Weights of a small image captioner: encoder arch poolformer, trained on patchworks of several textures.
Rows from block 4 of the image encoder of a small image captioner, named by matrix and row number. Rows with one number belong to one neuron. Each number is 128 + 32 x the weight over its row's rms, rounded and kept within 0 to 255. All counts start at 0. Numbers have three digits each.
Before each neuron's rows are labels from the 100 images, of 14976, where the neuron reaches its highest value: "top examples" is what is common among them; "peak on" is the class under the peak. Only what is clearly more common there than usual is listed. The data: patchworks of several textures.
# fc1: MLP up (encoder.blocks.4.mlp.fc1.weight, 768x128), inputs 0-127
# fc2: MLP down (encoder.blocks.4.mlp.fc2.weight, 128x768, transposed), outputs 0-127

top examples: striped; spiral
peak on: striped; spiral
fc1.715:165133142154130154166152196113128099193141150150136093113130103123134169075048056107069105083149197103135162120119149072107096085090131094132191146088114131117085181196107171123133127154105088105150161124172083081115133154127143108206162132191147145116155158131126116077076116037120132143134131119124127153099091103152135127123170171111138158116134105165138119155121101124149146152161
fc2.715:163068142132137096179120103127161179135115155168115117122192124138158116149124129116081095078116228108150135124145149131134101102138162144129077127159087137089140122170099128169098164098129095095156197120113107118080107126103149200149196166147125100087102137168110087119141129050154084087124103164125121184134118166085091107098129099125127093162137188134109124156061117135186087074143

top examples: wood
peak on: wood
fc1.99:142194120174129075136164147052140197102075106123182163171107136121162134109122119144101108146124150134128123077137154122115152156094135091163134051112159157063136146168085167132109121147116115131160149173114123058087145157151162070148131104142098098120043127123138141139149174124127142174103219157125156126139108135072050110112169115088127128133165183170127132165103161142134129125162
fc2.99:137145130077136147127152109143132086191188133122128126107171127151109148067162136130184127106137156155146171181128120093137110091142098120098180146100199137181088117147092053166150123131156112146103094065107115133126145142121160110137104143117189134122039188144102149128112165159142184141087139128085123079087138097151081064101069151126153065157099121152124125174058155117148108121092

top examples: plaid; checkered; centre pattern: plaid
peak on: plaid; checkered
fc1.662:205151129110131123096146207131139151205116122140091115076132162094134214148092130079087085183118100107116115135116130119122163132101152152172148101114100121126163150155158140142152129083102146145109153125121167139138127132126102082179089144155109168068085168155186166017161183155131110129133054176097118153121132052134120128135127147099119111126120124106136120148151120150056101121115
fc2.662:129083102148137116136149174153139186178126136146075077091118162135085135150192071158133137115165135140088136089129104121106126172111144119153073069113194118120152094137180131117082148187101156117181174164149067088123124120208127108155138166110144112106096139108121153158131113107122125126127124105082145195149131097118098126097133142104090121134188089142209110109066173075150063143097

top examples: wood; centre pattern: wood
peak on: wood
fc1.84:098118125130140171211148132096137105140198118126115084138097110137107146148123134094142123115113149142152141180110085141121149156133131108140112001164121137131109161120133172120145105159120171162100156100115117152132143004124128110141117140130147189151120123156106137120119093133100249154135063139119085125127066185127100102097097119131102220111151106140131104116134104129142129115145
fc2.84:132115122123105149101099137166124076114122104136141112068107139060112079158149142137078151089120178120135133116104147096110068120131136117165132144107112055124146075143059138138125141062135116104089107169115186112106100141134161111134155098137158175076120132060229160128112144185188114119090161107133159103166159109134176122193166123116190095162096154150150151197146171111162132114127

top examples: cloudy; plain
peak on: cloudy; plain
fc1.395:094102153106140173172082146081098151158135133152140152136191160110156147128100125105078165112128147093127153112164136117155150130117117108142093082087135109187150107083116129083138142149146209125080211122096177101117126161103126194058121124097115148140062134095080114113150155107112101148075184101177125076187123176134191164070127119132138159165119134091099128159097156131109075099150
fc2.395:159150102170127199101160099109101097178101146155133094097143158171118130143114140098132156086101104145125140155126113169139201104138070091186129111095198159128066085137117158009095152088153152107081156115151129079070125145093150078167093130110134137131114162100133150135153140143105147135147114095134124126124152106111211098172112092085091117155151115197095122150133147151116154169167

top examples: striped; wavy
peak on: striped; wavy
fc1.184:095099095116113154128132132096092112107097122158073134175161200148126159118110129106137081089140105233098098159147149122130081144148154122132152138107114170115162133142193112172121129090157125108135152137143177130129140101109100214141177128137139077083125130119145125123090255090119151089143174110163142056138095072161120157105121137150081112101115128098136137130103169163126131090139
fc2.184:141104122107113053153113152162142098088111120122129127083137106124175135185146121124152187149099133118108156095151174115122159172122120108047126156187126043165126116171122141122098132072148116146144120133127144111171115120176105151128153093137118189082091179073178161135087104129197112114115095136115105087099140118123168108238105100147166148125057107162140123171136120076132080149119

top examples: grid; woven
peak on: grid
fc1.282:173127110116135141112111142139175211071133138113104073089126094102105146120134143118089131036195136117161074086105118149174137160121117149180102120170151160141127120165117104136151150134141090121106128138087131104147145115118124120158083115112104080095137123110135139159127204166244204175095111156103186118140167091170101141114113164107141108098097112125081094164162136094097154142083
fc2.282:154110152132173130071125108127114141067158120122106108127154094069160107171117185069098051073142116132039182141127160168114137125127109088161143105182178086109128126094150091108156130112060205152091143161139111098150065143139157145108104123188071097155132103139091088115134115138167132135179140167128167127098144174104103129124116157151175135097142130120122143174108096182172157102139

top examples: grid
peak on: grid
fc1.333:012150145198150169152114139120076107202110133112101102106160141099145116164104110152112107111118142117171162097132212139107081106128141138110188113092165130143126158150128102093128134132164072111088124126114139127125152132119173119086117101124128174105132148185042162105207109097091135188135149095100116066185183123090139110161172121130131117184157103123124154140128126099087107119118
fc2.333:138138148099125144149120099111098096124113140121152131115162161151162144112142210129104116046146104129135153154134109148063181113204146154140164066075140095197125145066133154105090106116156131170175163099093169081129117120110144063176134114089100108171135116154120172124131073160141109198089105140124146166089130144099092155163157090109152112108116155128119117088096225082096146126145

top examples: plain; centre pattern: plain
peak on: plain
fc1.412:137096168127111168093142191106129057128154138134168149098141101118102151147134132115133127092109109118089114155097083135162163173108124176177091091118087164172168129128100128129105149132135139082102147089080115189120101126127120159032095130094169101198111169072129096134139104096075138151176101054160154108094113143179117193169111122103190159100185132091147103145145162087159132133128
fc2.412:157226153124186146138139103093113105141120081127114141091130149104134044217155110126146155120098141141084125161176124091192137146084109128116109077141164124130070143160100136120115169111117095090107100121123086160122089178203151093127074122056151139108097128086166149104190146136084151105111188076129104106162131125108157145138150119160130157136164060138125114140105181141136133086129

top examples: zigzag
peak on: zigzag
fc1.427:120155061146093105175147087154063124129106125110103147146125142153102133127152132168178078088167081115214087143106091117148127113126107123138138199206143121148112140072094079146144087137122150126158116164121127139155124101089106150158118140119150180109199145126183124154146154166162109119044100075119086121109120170133160151152126151121076130044146102073118112078124180154118126091148
fc2.427:160099131171104077102112111140045129151095166144118083079133141115144108145104098127085109174167149102149172072121110129095150117088131120086143038103133135155113158171106128150093162101098157146128124151116181099080102152080151148115078121158100153213121127151105119139096126125209106105167113169122070154118132121167232111162156132148165158136121114129129131183151162114157140075095

top examples: triangles; crosshatched
peak on: triangles
fc1.94:063122117164137095039150143087119120127159097093133153118131106116150142094120121089128107136129155097158174070128186099136161097158119112139134155052106079123145150138134112084133129194150110132145143146105107112153101159160089222145119106100027155120101125115111122173175091176089141061077093129146052144124124067122135159115067138141146135196109136124160117148108133163141137121136
fc2.94:116120166082139179136129163158125115101109043120182130157112168125104133104097152123153146143156120130182140161066125131127139165178186119130119107177164143134138069073134171123106150117144108114136091142123112152092040051119136144174177135149202107091152150154138133131090137119168154109071142101083126107175099102178162093123124131126064161168176134149071080087153120124111092156089

top examples: wood; centre pattern: wood
peak on: wood
fc1.515:086147118120098112100127112085091202108153159076115067115133138095157146093047161078129155115152150117110137103121112122115140130159159123112109124155146097113135155112123065176111135089146134187172174136130136106133145091074084102156129132183156173190140121163129174088073156167080143080092138086150143139104101112143136104147208105154070220109123176093082120120109167135163145113128
fc2.515:122095170153098160117142121137086098112050078131136141151109069092106089141193113130085148113144140121159138080188147121132108083101143154190089127043103133189150123095165125107201151130163098155151150160106099182140077155172122156134134144110100153134064163119128139136129153121161100099120151127091132121079096155166128190102096143096182051145175112180145131127143084158111107109159

top examples: striped; rings
peak on: striped; rings
fc1.299:184130144106125139146114253120098099160133137187158202129128124150105165073115132127114127152140127102187112158103150095099086105160121111142138120113102156128113164136149191105138123073115181127131148133150128130141139175129106061135145127145081155152124120106134139139167133097050125059101106103030056158108133141117156154114204090110124148125117146089107124161104127160114114110062
fc2.299:135150122170106104148150155128168154125132108135139131163061135156102130159153099138138160071143126115129076158113138042172146142126076133151130087176064142103161152119086107098092170092085091151166191101187092143170130151140156169150064174132082132136117094091116098117144149088076042138137168183101147159132137125203151138115115126113188172102143125112094142122121113102119124090060

top examples: striped; centre pattern: striped
peak on: striped
fc1.416:206121125139163193136111148113079073135081094195110150160058157145088172087083195126048163067125154118108152173139171114138129125119129087139187140095148115113101176157147153179076078125155131116112123134142171084105128139132099112147152044170149154107157136115130136135144162118141081135122171135143173108104148099157133112164122161135165148117128123118098158147163136077147097179080
fc2.416:116096167148125095164163120094164121134176135130173148138113125155168178143154191143075121085099147112122149142160124098100079082150132077073106083201071072151135117120153092136068112121130114118112126137119067188130111162207130168091141145149156184099077155113117193088152124156162061135143086109128102142129167121127128072062159100133121153098130116154125150189090102107155149143138

top examples: cloudy
peak on: cloudy
fc1.643:132082113135089169177105177086113158142092100170130136118100119118162076145120084061152191141168097082162146142182131124136108072171128037045086128100117106171159103161098118075132124153129108121113122115139125098162166158095172116122205159122113088097149083174139097116114095136148088122152139092183150138106130138104172139141171149133098152120099188151180085148151162116154107088130
fc2.643:130142110117118122183114113139158143103140135131091165098202133160127081120123107116157075135101119135211158131159136111116148181133189174153115146098106144133159123093097105098095124112138095147062155197164069069096120098149094158119157126194107152122132165129117144116138206082107107134179100139179121151147062104101150151139155159115205108111143108118101110106097033115119175139089

top examples: zigzag
peak on: zigzag
fc1.456:155113147154142143120113083181110154155119201146121163079098115135113132122124122163102116096129081137150100136111083156141089129112114140153089161086126106100108089157192152095125129188107085152110149130108171155126059167136165048096079151136104145071157102139188147145131121140181111136170135160085180182108138159174111115094183173116114161071104106126122151180197153072109087136081
fc2.456:117168102151147106105118154136107130177138127130075171123104146089119153104094093127080195122159152089139183159099153130114114152123151124072131080151150192166159155099139095162139102113106139112077136179144105145121132107141138123131109067224106134092096107160075099129159111155150107152116122173151099148166127149092151134223138094168092105108193088113112178201111067187134095145123

top examples: wood; labyrinth
peak on: wood; labyrinth
fc1.433:081095090143148126029096079142236113094122104136145128132130123161190137123116196088133094098188129142095118111117106114121169127099101105066158178124163170113061153150147172124124134082083112127119100146129123094186114140133075183164138105129116092111102150169121112158118134108120157170098151113062148173121090098160134150163116107076142090152117128077164141153149068124111117158141
fc2.433:137149133115110131159064141146186166087163112122148099123112155143165132188152129177148112117153104113086130128080056153164128144129192121061133177158112141127099118147154142184142182112107151131144108092050151118148118071170112166172101124063132143179153101100135090113086134126147098097177152183117113111140127169088125139091147135059146086157165128119132079187140116136083057153082

top examples: honeycomb
peak on: honeycomb
fc1.669:123180095154135172192066098151112109131120183088147102084068181143130130121132194158126157120099082097101091102134188141184074122131134138094143180162122126114187134107081123179120097122122170084086144134141094159137108152156163063092125134182109110123131128173114157153121121090121118140127145067100062124136168210175112143103116150143062167138146121158153104130085157091116106157103
fc2.669:171138185080133069120113140087156113137085144169132130148146113164103111137187098103137142156182149112139151125123116122116144072104101130138106124106074157098181124163166097115123128195104069123145115087129126133110089151041144125163160096083128068133194120099137106171147178123147123164171092067125145125122118096141179038135127141106145175146115126118087218124108086149130160076152

top examples: cloudy
peak on: cloudy
fc1.54:192164110157080184124143159157160090149069158078124108149151189180139142127117108123161124165111054111122166154120142139210168119114106111097087110139101100123152152131117111162164133126111112134161131141136137140123049061190079135098138118125200076117159089104166095141100150078139111192138126084163089118146083130124103094141083132114136138065158133102080138140094140155117190141162
fc2.54:151099134139084080191087100107149089143121180087163140125138107104095101127078113069162111121080222086096194103130136129104180066132125131075173050143088155175124096167089105112143146112098180141159130204117153109192126147116110110119109081143152157174121157174118125130112166097089143128173138163133176148153113130098130151155153131131147149101136163163089140136106140160124113085080

top examples: striped
peak on: striped
fc1.24:064081116161165096149128159061121134123156101133156094091107098094087106200082134128151130104110140079162122141130206148173111127143082123148101124120133183099131114179065093101123150116128135118176117137104102168139166130096153121076130116095176163167109100112086112117071159125119112117110148172081170045072133147180115175170083180112145065147172135114137081149090142150120108112139
fc2.24:092173128088157132167190084131175130143113133108134187176160109098100142101120102138105138124176121161130162106135056147128111137140125157055178099145107122191132063138149176118108144169157084150134042117085107098189149112076167099213146131144094098104143119142145133065161100146145130153100146079146103141148100126088142118164156114133126104094093137206077173152160110113109118135108

top examples: cloudy
peak on: cloudy
fc1.386:206102114118113145133107079103067143134110084174161109091151136150147142112145167085100153126157077141067064152125072151155223125143088139150082146134162125163175128131143126143188155131114127091087097126091151141141157139127129128095117110102142075114174143122115112114079173121140154125127106120254163150130103128179088156072112104133181169132152151140118125106127150162178081113153
fc2.386:202160151107138124188123123087122116128136064124138130079122098118130121095152157154105114112135109097132083141141162179127182157136131100174176106178194134149121089157104153125117097011123175146101134169144140058169139171165091124120103163124131115144119066109074132098136120082142147144174119161129134122130163102063077164118123149169148085135113075122082153138100157101085140077176

top examples: striped
peak on: striped
fc1.3:096141122128115113161122125108191133119155146118149156100122133124129102157118133158114162106141134090116187141144082130169201113113124126133111079158113103134100102128053114106092159146123155247136181133079076142131119087159148090110145091104150135193087138117120121127108033181099229166108072127140093155119067131109148118154079166134125176145098140145116124143160117182137119135099
fc2.3:125136081102069127128104109135150082087121104112158110108114155106116124177128112109142187114084161104099096142128124114169151097140114140040172139204168067143122077187131103107125141109153115123115112194112161098120159142150106072142163115151126172088086182109172171119079095114184140120136125128172101093157148143111126166227131109166129105074094156153127135130188149076127115182150

top examples: plaid; spiral
peak on: plaid
fc1.512:177131118127167084117095168142171149130103135116131165149146104152151130091178191140149093148070130158132086114132141193140106192171150133133197100090127131135127104144114125192140210149071172134102127140093132097128142086094066096165135137057094128133118129114109166073182098161070132113082165152090111108092127131141128112147077167122153092037143087105133149141126088079102120135133
fc2.512:126136066108124092153162123188122093159078133122085091122104211139127100177079111146098115185145119136056114094094145128139128079130089141119187095107133123163122122144102107063124114121096154141116153139139088089152105109170213108081149173130200170154106178149120160129129179187141142149097124161098109101153144152132155120067141081129109193157107124176137094121134123052126119111148

top examples: plain; centre pattern: plain
peak on: plain
fc1.128:140132107062137147125091225139102150110122086102173169161137067127060168081058134140156105104100107168156095102140139139184172132087105123147064104153128112131164157169116097147098144108121110136085099117060121120110184169095131135089125096111144143162124072108069094111094138115112167123091207116164145110110100161122110152113087098162139172160124132128173128143069102142144091093162
fc2.128:102113164141166128102149119105112127190150113181113094091200164109166102069106128153178179152111095115077180148155117149125112154156084076114142151074064159151060122193099131161078115081135092132129095166120180099155128121149145153112158143098132098099086157150108093139138189102150117097128143117056141103161149069104126130158097182180102122186099084149129170121124149131098147149103

top examples: wood; labyrinth
peak on: labyrinth
fc1.557:137108077075135118084092035141126128098134128116167110104121148141149145136192143132124160186178143112100066101129122106155151146061134167109136192198163170161124103147194192104144106124067126151118125147108131127181139126088135088107139079083126148161115142105125088142124167078156197161066127097150167137128124102128111151140052157093115132152184180110169123130154132127134122167132
fc2.557:135188138132115117173087123122167178127161115116110117112132155065136153133116119133163107124192181117091101116139193167105130105086080106094136169174147122160142085142139145122166126076079118021140143134092148106160178174118102218114142201114128127164179127119099070130092140119173091095121103137144099071151166186135123129077166167105108129125129126075142106169153123111129102119133

top examples: zigzag
peak on: zigzag
fc1.629:106078152131132150105125164128079098100165120151150128099097151136109150127131086110098083071176168126126133155075129141195119058144135142153048155120110174069103133125118105164178097133086117160179187146159128157119126146080135086104115116124098165100103088108171154111148169135175130075107136181080111079104106187193122109131117172149094102112133175112127192094169122121141152119055
fc2.629:093095135129147057086154140156119158167117132153135140088088145087114150129100104121139149112086106165130125117084152155169128158151157042095182087107092120167144164094140112189137192097069107113100170154142128123126074160139126108143072103164100110164158151127116118116163104138211178149115117108125093131138078135136075134180083105107091129171125161175100174147146204103189123097089

top examples: cloudy; furry
peak on: cloudy; furry
fc1.506:208069092077153131130142114124105155223117146151123131080112120129133099124142140133112115099075155095074120162116109093117148101130150145170085128132101170173166151124175098117151089138142145102143152147139172072120130104145108156139107128158117122167080146116113146078112106105050067153141116119215121156128076157182141157102183084115151151122156180083131098178145167122188164162090
fc2.506:079078123150116177108187103095145135141137129173190179081132108162162124127143127162115146080115074174085138176175136114175151100128151061075140169161118104153120055125095100089107146104138155126164165116163140124078135182126124129217136136155143157085106121091109084125145112112168142166131152182110129144106162093067105168093100081128131138079132067150153151155121076125150120101165

top examples: triangles
peak on: triangles
fc1.295:093097141114089119155175114194117096089141195129069172127089116142147081140110124113107105131099091111112100141108126185086100160133083133047108090141160158159192163056149166127164169100068139102141126168144126140128094160137128137142159134068080109172135093086103105139107169128146123102172084069121151133143088181099173098144116154094157150164198119126104127103072154172111146155138
fc2.295:130127073105129130095161118162158132115113163145188072071140138113143099140084117097105105160092104148161113146142139128185130108140153089125132107145078133128109071114109141071073211130144131143163116159102142149101107136120164174135138157123171141172163157162123035130136169118122140097169174149155074128109106139124212166103117074105069139130074154204132065085142104095175133132144

top examples: striped
peak on: striped
fc1.480:130151113163097184159126146056115101094138103147107128089098106151106094170088124106141113153171125175149090173144208162153151113120102095154143144158116163079121090129075090170110127104155154150129114134131139152140199115106113087137139084079186156157166107173129136116074204108147142077109106160104109082146145174169116098108075186114156068159170129154127061160111159174130103108149
fc2.480:118120141130175083152128105124127173115128096097097135095138154113111147052123103076145136119140142123107197127111157113142106167147149151074160109170135135156125084142227164128103164214097097136115046110082089130168146129120120179141138116121094099086112140142130162089104134124152175183142118142161141109169193115085104153156147163150112181078065065149126151124157122147076097148078

top examples: rays
peak on: rays
fc1.442:111099112132116206092064140179180133165109140098127139113134089162160173065103134133103134188106135060135170160125122163195122091114086155080085178160108101163111172120120151124174149127111147092151123127115185113100131107106089214147123095090149077113128102160149159144111140124139199146121086137149127112138077085117067149088094074095132143123113167144076102135161121171137127165097
fc2.442:204119126094099150109073115132100180172092068124215093141158098173122131106114149118163072116169136131081091106143135128107168104105103129122144117137059102106126098125154132098141214119125162154109112099147135071124094169151119121170195084107119112116128138122112063117155133095138091065151144219132135120126133140134106091123135153143126085154133146171172122172118159171179071112078

top examples: honeycomb
peak on: honeycomb
fc1.608:138130097102136153193121087131120137171142084129135139086197158109113197115150134147120106154143074058094116103129191108158131164079147151101132107069090176103098165164115176081155151131169093131161173126100129046107049122154128094086121100181151161150084122148150163121138152084129139172165164139125079150061128110147127099137149147079110115146117162176138152126101086120138084093123
fc2.608:102132162103088134152165141135112109205160131121142085124138182161148110168113090110106089117130086088134153180131156155145116081089090112110160113129144085119084139075113054179127153071117121098124182107082122158101127203080137126143053145129155089144138186139100179134164144148177117156123118122115133107097101157192107133119082168122092185175105099129136119190099162145112069178143

top examples: scaly; wood
peak on: scaly; wood
fc1.66:103061131119156133234136077131110153080171125196110143118131168118102125155090085094168106177167197155118118141129154132142168093138111121150084186102112143108156132175122125120148125113164104163169157139173124134136141121097124098103096145153143180129128112107136151122134167052094073036093077147115180095116102115199115118125139161151146092150130150134111110130159201107138142093086
fc2.66:142105103108189143110105106153116120125102071089103201134090126163069158160110060064162133138135138130134161155144111116165110129173092106085136148124175134172153098111155177176144121158166142123130148160163136187105081133113161081137142160139137092161107129111136185096109152154094150150158135093130123095161087058100097124116141084057045183185108119104139139130162158100118142134052

top examples: wood; centre pattern: wood
peak on: wood
fc1.451:099167109100117135127128123125113163110126129086093100152109145153128078133133138095110132146135145124102129122109052129132144129125111136126160182140112130129177129105162162169122080064134123108128100136119124122133128113132124145141160143108102162113120112147125133128158120187120155148123155150126118129127140106078116110120242118137106255133132135087122107124089123138125128127138
fc2.451:112135169146166160121104156180152101128104090113090160110142125111037186137144115167092092085158136136139134144156147144168130152086184136087138107100134119181111169151142142116134122211159117130051094139103108181153141095083103103154141124111140073114120127160157143099139201096157079139111153142159102074146115082125111172117082118136098042111074088165130175072179131162143118124129

top examples: plaid; cloudy
peak on: plaid; cloudy
fc1.304:145119117119124126102144155131077145224102116151180108109079134144101126127156144095101140118142129062052124149139124129159151124125162148101127084089097088166133121096159057103156120170144107125153167116149160127133173110137121157120144158146104076130113167128168132041150142100093106193163115130211151142122064140119145077081137049166165133171139200105160114108125114165181145144125
fc2.304:105090153165112185148125127114084118171125120190126114129203087177129123099160187176093137108115080115090149079196110100171106131096196182090080102086139093154148109118164090108127130112104121115158163120167124120079153114125100154122159193144143165112133082177188074090126110094143118126150133144110089119109096114062196124148139066120161099099175081090107130138169123120111133126119

top examples: rays
peak on: rays
fc1.752:119088149108138149083094162116092162061151109123120162143115139067133135131176123145090119120148145098132169109164101083149091152127145114099108117140154134157179142105078109127142099182117158127123174155072098136145115108160171098084189157187223138204128111137203167145120149162142121166154150144162149127142055120129081115100131103188137088138127088102105097062102077164174137140101
fc2.752:136128064137110138173114131207161138155162108100126103130119111117125052152140124161159114130096144169148136099079169079163104154150103128131158106137117129092140220165172064171069121191128120106106139127157140162098049194157143078093136133102059153166120137136137119141126144098124123129099158114135116117137089061142122086146150066121168073121117164144128091098138155198093129112169

top examples: triangles
peak on: triangles
fc1.376:141124153153156128072127159154139178088112108132143102136109118121126121092155067108154096149103083148175163099177208085141157093171117111079124183116121122103135121109091069152117137108144119098130133159184149086120070161153148150153151128113093139139142110067107115201116084199095165068051104129109046116151097138119171110092061128119114169158141099140139147133131155115066129169115
fc2.376:146131161038155132143096107204140096117066118044178135120147155161142052192098110088069148141125116166114124152054095139134129151154130170116169080169166143138147126158163101147110135090138069111128100172106116118124101077166209183125133120121140162139089153171121176130103141145122095093091110080083081117156128126169132117158164110108077097110130100135130152140115108134141144140098

top examples: honeycomb
peak on: honeycomb
fc1.68:141122153151145131069131146108138124171142137090115140122110120102110124179154145138146163088118139162161135146118118129136095146141139095204101129187140149124147119133120152110140149137123133125125089114123109204143129140051079140118134166127164081146106145154111142152153146254207107146152127025084164126074145142110078182138115139121103135115115083096120099131118199078045082125108
fc2.68:141175132155157207135158137111149116142145132088084128134102129116131103148068073099145075119153094093125140173169132119117069085114130159186144138145144089131109148141141106111107120171080207169123093109081098162132119154154206082178125135136028100087129119088079086092111119142156098117139068095140124090141164191151098121172083151127160118118124140116155150136106125143188144124185

top examples: grid
peak on: grid
fc1.465:142133152189142119094155154112144189139054152152084067149147102136132134164101146097108105084163145185126100110176181140164167127196118131109161152144068134146085142142190079137107133085119160072134138150115123096116138170148096162116068137133203080161120117087139130133121159146156107219147116109085104116142062193058161120160126115130103140144105106149117130150094153162126161154128
fc2.465:123098163091120107168169132146121187116104160090090123095148085114137105169151187064097101089115145137139150138132137117095115119141073120075125120196126036131112076149128191136138108071149160147140047072089149141121139121152041137122125164095163135205153129120166146131150091171152117100126101153114152099169111157130196133139157086130141124112120146174085114146089106112084169159129

top examples: rays; spiral; centre pattern: rays
peak on: rays; spiral
fc1.679:088058108130137098140127201121108178197104142145168074101082144087144128168171106127080067085115112075128138106145159086180146124139129143128101157070114118177120137115134061136160113153150111084091160135138159088147122145147113089134159136160165124162099135152170105082081145107108157218122155206149155130094084142070131087136096103138167118132123165113118124144133138156059091100141
fc2.679:103046125126126144111107097143143104111151139119091135126184089113152113122189143113170053097159120152105116104164116050098109134053145144128105087097164186211205098182101146175111122184161106116119108155160139124092105140111164103173179166161098118171118110171086095143103126121123072147155077123106141155146148111110158062123101096112174091162148133102125126132138166155146148152114

top examples: rays; centre pattern: rays
peak on: rays
fc1.278:060123141103121126093154240141136102083178130137140131125143152126130119074141134131125118119189122125076150161131084093101089120101131108144160206090119152143062123190128143151098136114121136179133092155108164162115097157135128175168187058152109126182112158094141124192133128077065145167119090099083138146131050100108112136145139143122135058175101108123144096108109115171136127120104
fc2.278:134186118070134149156108120116147127081122128182162085156144078126121102135171146172187090103142198129190110139164191147170111167105159150154160094187086095142135081176135122147109166113122114110110048121094075192085095150156119147085116125134053096125123124118175131149131121111099099123141142173117097150174133117108162127117097129143154143143125063088081113087079133151136116118053

top examples: plaid
peak on: plaid
fc1.393:115127159072176117134124128129169141155134074166096104131110150171152151131163098129164124174105103128136144092166128146161170093129135114160178067110150149114221170180180172129115066069145122127130145143117110104061106173147165095089150169076138181119100080156099161124141160125078128111162083116099116140150161125177100089128127111166060071103146088153180105122114055129118117117130
fc2.393:164159123143190143125118146114097103176143095117146100113142129129066171140131096161179148114181122161177146134131137175169134137129097147148109126128186163082127161098161121219124077138171088180148140125127117152035092139172198117124118108103128146062108111126075075129136115159120131134096184061147111118085110126187088137090160117116126139130133118097089076108092130157070094080149